config.yaml
targets: ["instrument"]
hidden_act: "gelu"
lr_schedule: "cosine_restarts"
Rows from block 2 of a small sound classifier, named by matrix and row number. Rows with one number belong to one neuron. Each number is 128 + 24 x the weight over its row's rms, rounded and kept within 0 to 255. All counts start at 0. After the name is the row's rms in percent of the matrix's.
After each neuron's rows are labels from the 100 clips, of 14848, where the neuron reaches its highest value: "strongest on" is what is common among them. Only what is clearly more common there than usual is listed. The data: chords played on synthesised instruments.
# fc1: MLP up (model.blocks.2.mlp.fc1.weight, 512x256), inputs 0-255
# fc2: MLP down (model.blocks.2.mlp.fc2.weight, 256x512, transposed), outputs 0-255

fc1.103 102 [139 117 160 136 147 121  85  91 132 137 159 154 148 108 126 132 117  86 171 145 160  85  85 128 138  67 140 160 171 157 163 169 150 133  97 134 106 123 146 113 137 126 120 153  79  91 102 111  89 126  77 130 124 119 120 189 145 108 128  90 110 135 179 112  80 131 157 123 107 194 130 129 109 114  91 122 143 112  95 160 124 152 115 155 150 129 130  95 115 145 116 156 132 148 122 123 122 104 140 137 156 119 144 135 114 111 153 114 105 125 110 158 138 104 155 134 116 130 157 112 128  92 129 105 111 165 152 181 169  98 122 143 108 135 122 139 111 132 107 122 104 114 123 120  86 102 107 118 110 144 140  71 110 135 132  87 102 108 149 172 145 148  70 130 148 125 119 142 134 131 130 104 148  93 135 126  99  84 148 102 147 138 127 122 121 132 121 135 157 133 134 171 146 144 148 177 130 151 140 134 113 133  98 145 129 125 147 115  94 156 141 117 131 136 123  86 143 192 112 157 115 169 117 140  90 175 136 127 113 135 110 156 130 132 159  76 105 104 102 147 148 118 167 110 111 138  89 112 129 107 106 146 150 114 128 112]
fc2.103 099 [147 105  68 161 126 129 164  91  97 102 122 125 129 119 128 162 136 145 126  93 148 152 148 137 109 105 138 150 123 103 120 127 152 101 123 118 139 144 106 113 140 140 130 159  82 124 129 147 135 161 118 161 128 137 117 104 162 179 119 134 133 121 122 152 163 139  85 161  99 127 124 107  92 140 116 158  98 163 131 136 130 124 120  84 120  97 162 157 174 135 145 104  98 159 100 126 143 144 129 137 147 115 148  98 163  90 113 134 145 106 123 119 112 100 138 101 115 157  89 161  90 135 133 160 118 185 107 148 170 159 133 154  71 101  94  44 145 142 112 100 130 177 127 163  98 124 169 151 146 118 178 156  95 143 129 133 146 114 140 147 144 151 115 118 117 140  90 137 130 106 145  95 131 155 120 135 150  99 177 130 144 139 156 143 180 128 118 141 155 110 102 121 107 110 143 160 154 123 142 124 152 117 149 142 100 109  92 142 143 127 117 154 108  86 110 148 111 175  99  79 126 144 108 132 101 118 110 142 119 142 156  97 135 137 130 139 163 124 112 114  97 107 111 150 106 156 114  98 136  83 172 161 120 126 121 133]
strongest on: organ-like; square lead

fc1.171 093 [ 88  92 150 139 102 160 177 181 142 152 125 155 115  94 138 120 119 132 121  99 104 130 108 125 171  69 148 102 139  89 124 135 153 154  89 158 131 110 147 129  96 133 149 171 119 112 123 112 148 129 143 138 168 157 126 133 157  93 121 165 140  85  97 151 160 162 102 122 130 110 119 128 157  92 138 194  97 149 114 168 149 119 103 147  94 138 169  75 166 124 134 139 128 119 142 133 131 142 144 105 139 142  77  90 115 114 144 109 117 154 133 149 137  98 108 127  94 107 139 112 111 150 101 134 128 141 153  97  88 125 155 155 151 110 143 140 116 155 117 146  96 103 146 162 110 177 137 189 107 123 121 124 102 147 138 142 112 116 159 111 134 119 146 143 139 111 122 126 121 127 140 136 162 126 139 119  89 101  87  83 130  92 137 120 126  97 152 106 174 145 109 109 173 197 114 107 150 157 104 115 113 157 105 122 125 108 166 118 143 129 105 133 146 118  94 144 140 136 147 169 136 131 154 139 114 119 103 166 117 143 128 101 152 127 130 140 162 117 134  99 122 131 146 143 102 100 162  78 139 136 107 124 115 127  78 151]
fc2.171 098 [163 129  97 124  96 134 151 122 165 161 138 123 111 134 147 128 136 138 123 131  86 125 113  78  77 174 127 145 121 118 158 156 113 131 106 134 153 140 119 121  72 113 137 108 119 117 144 162 133 102 129  89 176 174 154 103 127 155 123 156 139 153 115 117 131 158 115 145 124 121  65 147 123 129 134 116 114 148 155 149 111 144 129 139 170 157 150 149 147 107 121 147 122 127 101 119 118 130 139 141 148 132 109 105 124  95  71 139 107 138 170  94 102 100 122 150 122 183 135 144 123 117 130 140  68 119  84 151 117 173 122 141 131  84 120 129 103 203 118 139 132  90 146 148 116 187 157 157 146 120 142 159  95 101 130  97 124 150 138 153 114 116 164 110 157  94 125 124 138 114 152  95 135 151 114 176 148 137 107 121 116 191 116 127 110 102  93 124  99 137 103 118 131 137 125 174 142 124 165 113 156 130 113 107 131 143 140  88  86 142 117 144  99 118  96  91 154 148  91 130 111 106 142 159  87 109 111 107 142 115 112 150 121 125  98 102 125 142 105  96 123 126 123 135 167 157 170 138 128  82 145 116 118 125 168 137]
strongest on: horn-like

fc1.66 092 [161 157 168 111 159 143 112 165 122 152 155 110 113  70 149 100 105 117 113 117 140 124 128  95 127  88 161 129 117  99 138 182 117 136 148 158 128 117 116 115 112 107  71  96 150 156  97 155  98 146 123 145 164 123 115 145 160  67 157 145 140 119 132  74 144 147 156 125 118 108 109 127 167  85 139 147 110 180 100 100 109 100 139 141 128 132 153 134 116 174 154  82 135 128 112  72 128 141 176 123 110 201 124 162 112 154 136 120 148  82 107 164 111 108 105 132 132 130 131 125 165 150 133 131 135 135 156 162 139 114 160 145 104 105 161 127 117 115 118 145 128  91 139 149 136 160 104 142 148 138 131 160 108  94 140 119 135 133  96 131 101 143 147 170  92  95  90 110 160 160  76 146 170 183 137 123 103 119 150  89 157 105 153 128 119 123 160  88 122 131 135 138 129 111 109  97  97 136  96 107 135 150 118 104 115  92 149 148 144 139 109 129 130 130 153 131 123 118 121 128 125 130 123 134 101 129 131 118 107 181 140  89 117 119 102 157 156 140 161 130 106 148 143 134 123 104 119 107 136 177 124 144 121 133 117 108]
fc2.66 100 [141 125 118 145 176 116 215 163 100 127 122 133 172 140 105 140 146 140 113 123 100  96 161 124 127 126 131 148 129 130  89  78 147 125 127 151 192 147 127 114 119 153 120 116 146 125 149 117 108 134 144 149 119  90 125 140 180 128 133 110 106 110 145 119 127  98 139 168 131 144 158  92 140 100 107 137 188  76 101 136  87 101  90 135 129 140 130 121 160 127 163 146 114 149 117 137 146 146  84 136 140 154 106 153 142  97 146 123 128 129 147 129 160 186 122 100 131 112 132 110 133 117 157  82 126 138 157 116 128 116 102 106 144 160 148 143 134 143 115 146 120 154 126 115 114  99 155 142 153 130 152 180 117 143 154 154 148 116 118 124 116 127  83 138 168  96 122 142 118 118 112 149 140 159 106 157 142 135 111 141 101 173 113 123 124 141 113 138  96 139 102 162 123 115 115 159 117 131 128 105 191 130 126 133 141 148 163  79 133 113  91  96 114 140 102 114 131 131 159  81 158 122 115 116 130  94 140 116 153 125 113 130 131 182 143 172 128  81 179 117  83 156 174 157 150 121  80 125 122 158 132 149 147 159 161 130]
strongest on: horn-like; arpeggio; playing: arpeggio up

fc1.490 103 [140 133 132 123 100 124 131 138 137 132 129 152 158 163 129  99 127 130 130 157 149 109 170 136 118 122 147 106 140 113 106 160  92 122 157 124 175 116 119 124 151 143 118 125 135 141 153 115 107 111 151 102 170 111 123 181 127 154 163 103 112 148 120 119 126 156 166 109  98 163 159 102 160 132 147 147  85 171  78  94 112 107 129  85  97 155 133 124 139 107 146 129 154 106 112 125 150 110 120 152 112  90 159  75 134 121 123 135 123 167 132 146 101 150 111 128 142  83 135 104 144 140 111 152 108 124 112 135 118  88 106  53 104 128 123 121 111 102 123 118  97  78 136 135 153 124 130 109  99 132 159 113 170 111 127 158 104 139 164 123 107 132 185 124 162 154 163 147 135 140 142  92 110  90 112  88 180  92 169 131 128 158 137 111 159 133 135  89 126 156 123 168  99 146  78 118 151 107 111  92  89 129 141  97 151 137 134 151 115 116 123 121 141 177 172 111 108 131 116 141 111  98 148 125 120 164 104 133 110 134 148  87 111 128 117 140 139 138 125 143  87 104 115 140 168 117 108 114 164  85 119 120 144 111  98 190]
fc2.490 101 [168 118 138 116 100 138  96 124 141 147 137 105  89 144 136 145 128 134 126 109 171 108 115 138 140 113 141 122 134 126 121 127 172  89 116 167 137 135 142 102  83 135 157 104 122  93 163 135 129 149 122 112 121 138 119 129  95 143 159 157 156 116 123 134 164 118 152 160 137  90 120 124 116 176  85  93 148  79 141 173 161 113 138  88 131  81 127 111 151 130 114 128 105 110 115 151 113 139 123  65 115 105 107 162 138 123 110 162 115 110 148 130 115 119 108 132 143 109 207 154  91 159 132  99 150 151 139 136 111 126 158 129 162  96 109 108 115 140 133 139 129 135 163 106 114 144  95 120 141 136 129  91 159 114 105 132 149 186 146 187 152 121 120 129 154 198 132 105 128 163 118  98 143 106 113 120 146 141 129 133 125  89 130 133 112 127  75 125 188 120  72 119 123 117 123  85 146 134 165 160 114 145 126 122 107 123 116 107 123 115 150 158 112 159 137 124 138 137  87 116 157  98 122 137 117 126 150 100 142 164 129 129 138 148 111 105 149  96 110  89 139 163 123 118 129 152 184 155 156 123  99 120 203 126 137 120]
strongest on: organ-like; clarinet-like

fc1.256 099 [140 111 155 135 111  90 124 139 137 153 139 128 136 158 120 127 157 102 120 150 126 129 110  89 103 124 110 142 156 120 159 158 141 129 128 185 180 116 108 105 237 130 150 135 108 130 109 123 128 102 110 169 134 143 121 128 128 160 172 136 151 109 126 140 108 120 107 113 140 137 123 122 116  97 125 165 142 138 144 140 143  99 163 143 121 101 139 126 141 127 177 113 125 137 183 134  90 107 110  83  92 141 112 133 159 109 103 106 147 124 133 147 106 101  86  99 151 126 130 134 113 105 102 164 141 138 117 113  80 138 142  87 108 117 157 159 148 170 164 107 106 146 122 158 147 135 139 102  73 115 150 120 122  94  91 109 134 119 116 146 101 111 169 172  99 101 138 171 132 106 164  95 169 140 146 123 132 129 135 135 143 113 117 102 108 108 113 118 137 179 107 137 145 153 135 143 144 137 142 157 108 124 148 106 143 126 102 113 134 147 149 114 124 147 107  70 129  94 147 131 108 102 103 134 156 162 136 119 132  84 112 108 106 135 141 131 165 106 135 134 108 110  87 157 112 149 166 101  96  63 138 187 145 138 154 141]
fc2.256 101 [134 149 139 132  97 101 114 135 115 178 136 147 167 130 143 107 153 169 161 150 119 125 105 122 147 102 132 140 137 122 135 113 152 101 130 136 138 115 122  97  86 110 148 106 150 169  98 133 132 113 140 122 127 156 127 115 128 141 158 193  97 164 166 100 117  85 113  88 143 123 135 175  84  99 144 188  97 119 124  77  82 148 112 118 120 141 165 143 127 162 134 109 104 159 129 119 139 121 139 133 103 113  78 137 131 153 142 127 117 137 156 105 147 115 125 121 109 137 170  96 104 105 110 135  99 136  99 143 147  94 151 117 128 145 164 128 132 118 107 129 135 143 128 116  90 159  97 159 128 126 135 139 144 182 145 147 150  82  96 119 165 164 141 146 144  99 146 120  79 114  91 102 117 114 136  88 127  98 110 127 119 130 145 147 111 150 124 104 119 104 130 115 112 112 127 104 143 107 131 187  93  78  49 118 110 103 123 138 114 127 121 111 145 176 122 160 138 125 157 126 107 118 160 161 127 145  93 161 121 156 131 144 121 130 119 100 133 110 161 141 142  89 127 144 145 105 170  94  97 145 126  58 116 138 121 163]
strongest on: organ-like

fc1.266 099 [146 118 132 131 168 122  78 122 140  96 132 129 123 116 122 142 129  88 108 123 155 121 129 151 135 124  94 128 103 118 177 101 161 125 133 105 181 122  95 145 107  96 111 120 149 108 111 150 127 138  92 157 102 105 115 137 142 117 127 105 126 138 124 158 109 205 118 120 157 149 109 105 121 118 140 122 129 123 107 130 127 144 125 124 104 143  70 127 106 110  91 143  97 181  96 145 136 104 122 105 126 127 150  95 102 160  91 163 140 143 149 133 191 105 138 158 187 102 173 100 171  98 119 122 133 142 173 107  93 116 159 100 129 116 134 137 151 163 166 119 136 135 136 112 106 129  72 126 140 132 154 121 122 162 121 114 153 123 133 135  78 122 148 115 132 153 113 137  92  70 120 124 134 119 128 122  89 117 138  99 123 168 100 112 156 156  88 110 168 138 122 128 150 102 125 150 116  72  97 136 157 189  99 130 130 116 116 129 116 130 123 139 153 140 146 108  97 107 113 131 115 120 143 148 137 172 136 125 135  88 134 152 116 116 174 117 154 122 114 100 142 145 176 128  82 122 153 149  91 164 161 126 137 154  97 164]
fc2.266 096 [179 144 143  95 115 125 120 126 104  95 107 187 112 118 136  70 125 143 109 105 145 110  90 111  93  96 156 104 136 131 164 167 111 151  77 118 161 140  94 102 110 143 136 144 151 140 110 122 127 148 116 143 107 101  85 149 162 151 140 161 114 141 122 159 113  85 109  99 161 103 100 147 134 107 172 152 150 156 108 161  97 105 120 121 147 128 131 133 134 144 148 103 128 101 120 124  98  86 157 129 166 130  73 173 156 113 123 108 122 151 142 130 106  99 162 121 140 121 148 120 139 117 121 125 151 117 154 152 153 124 122 114 125 137 140 146 124  96 120  84 138  69 132 126 116 146 126 111 148 168 129  67 140 141 123 119 104 132 137  92  96 123 144 136 121 102 117 135 153 156 138 150  94  96 132 138 162 138 122  74 107  92 132 133  95 115  99 132 126 121 131 152 158 115 123 113 111 147 130 144 115  91 154 117 115 135 143 130 152 108  90  85 197 147 146 130 111 116 120 101 127 159 132 136 121 107 171 105 113 133 107 102 118  62 153  94 154 129 130 124 144  79 111 165 123 174 108 131 134 153 122 100 123  89 183 128]
strongest on: organ-like; square lead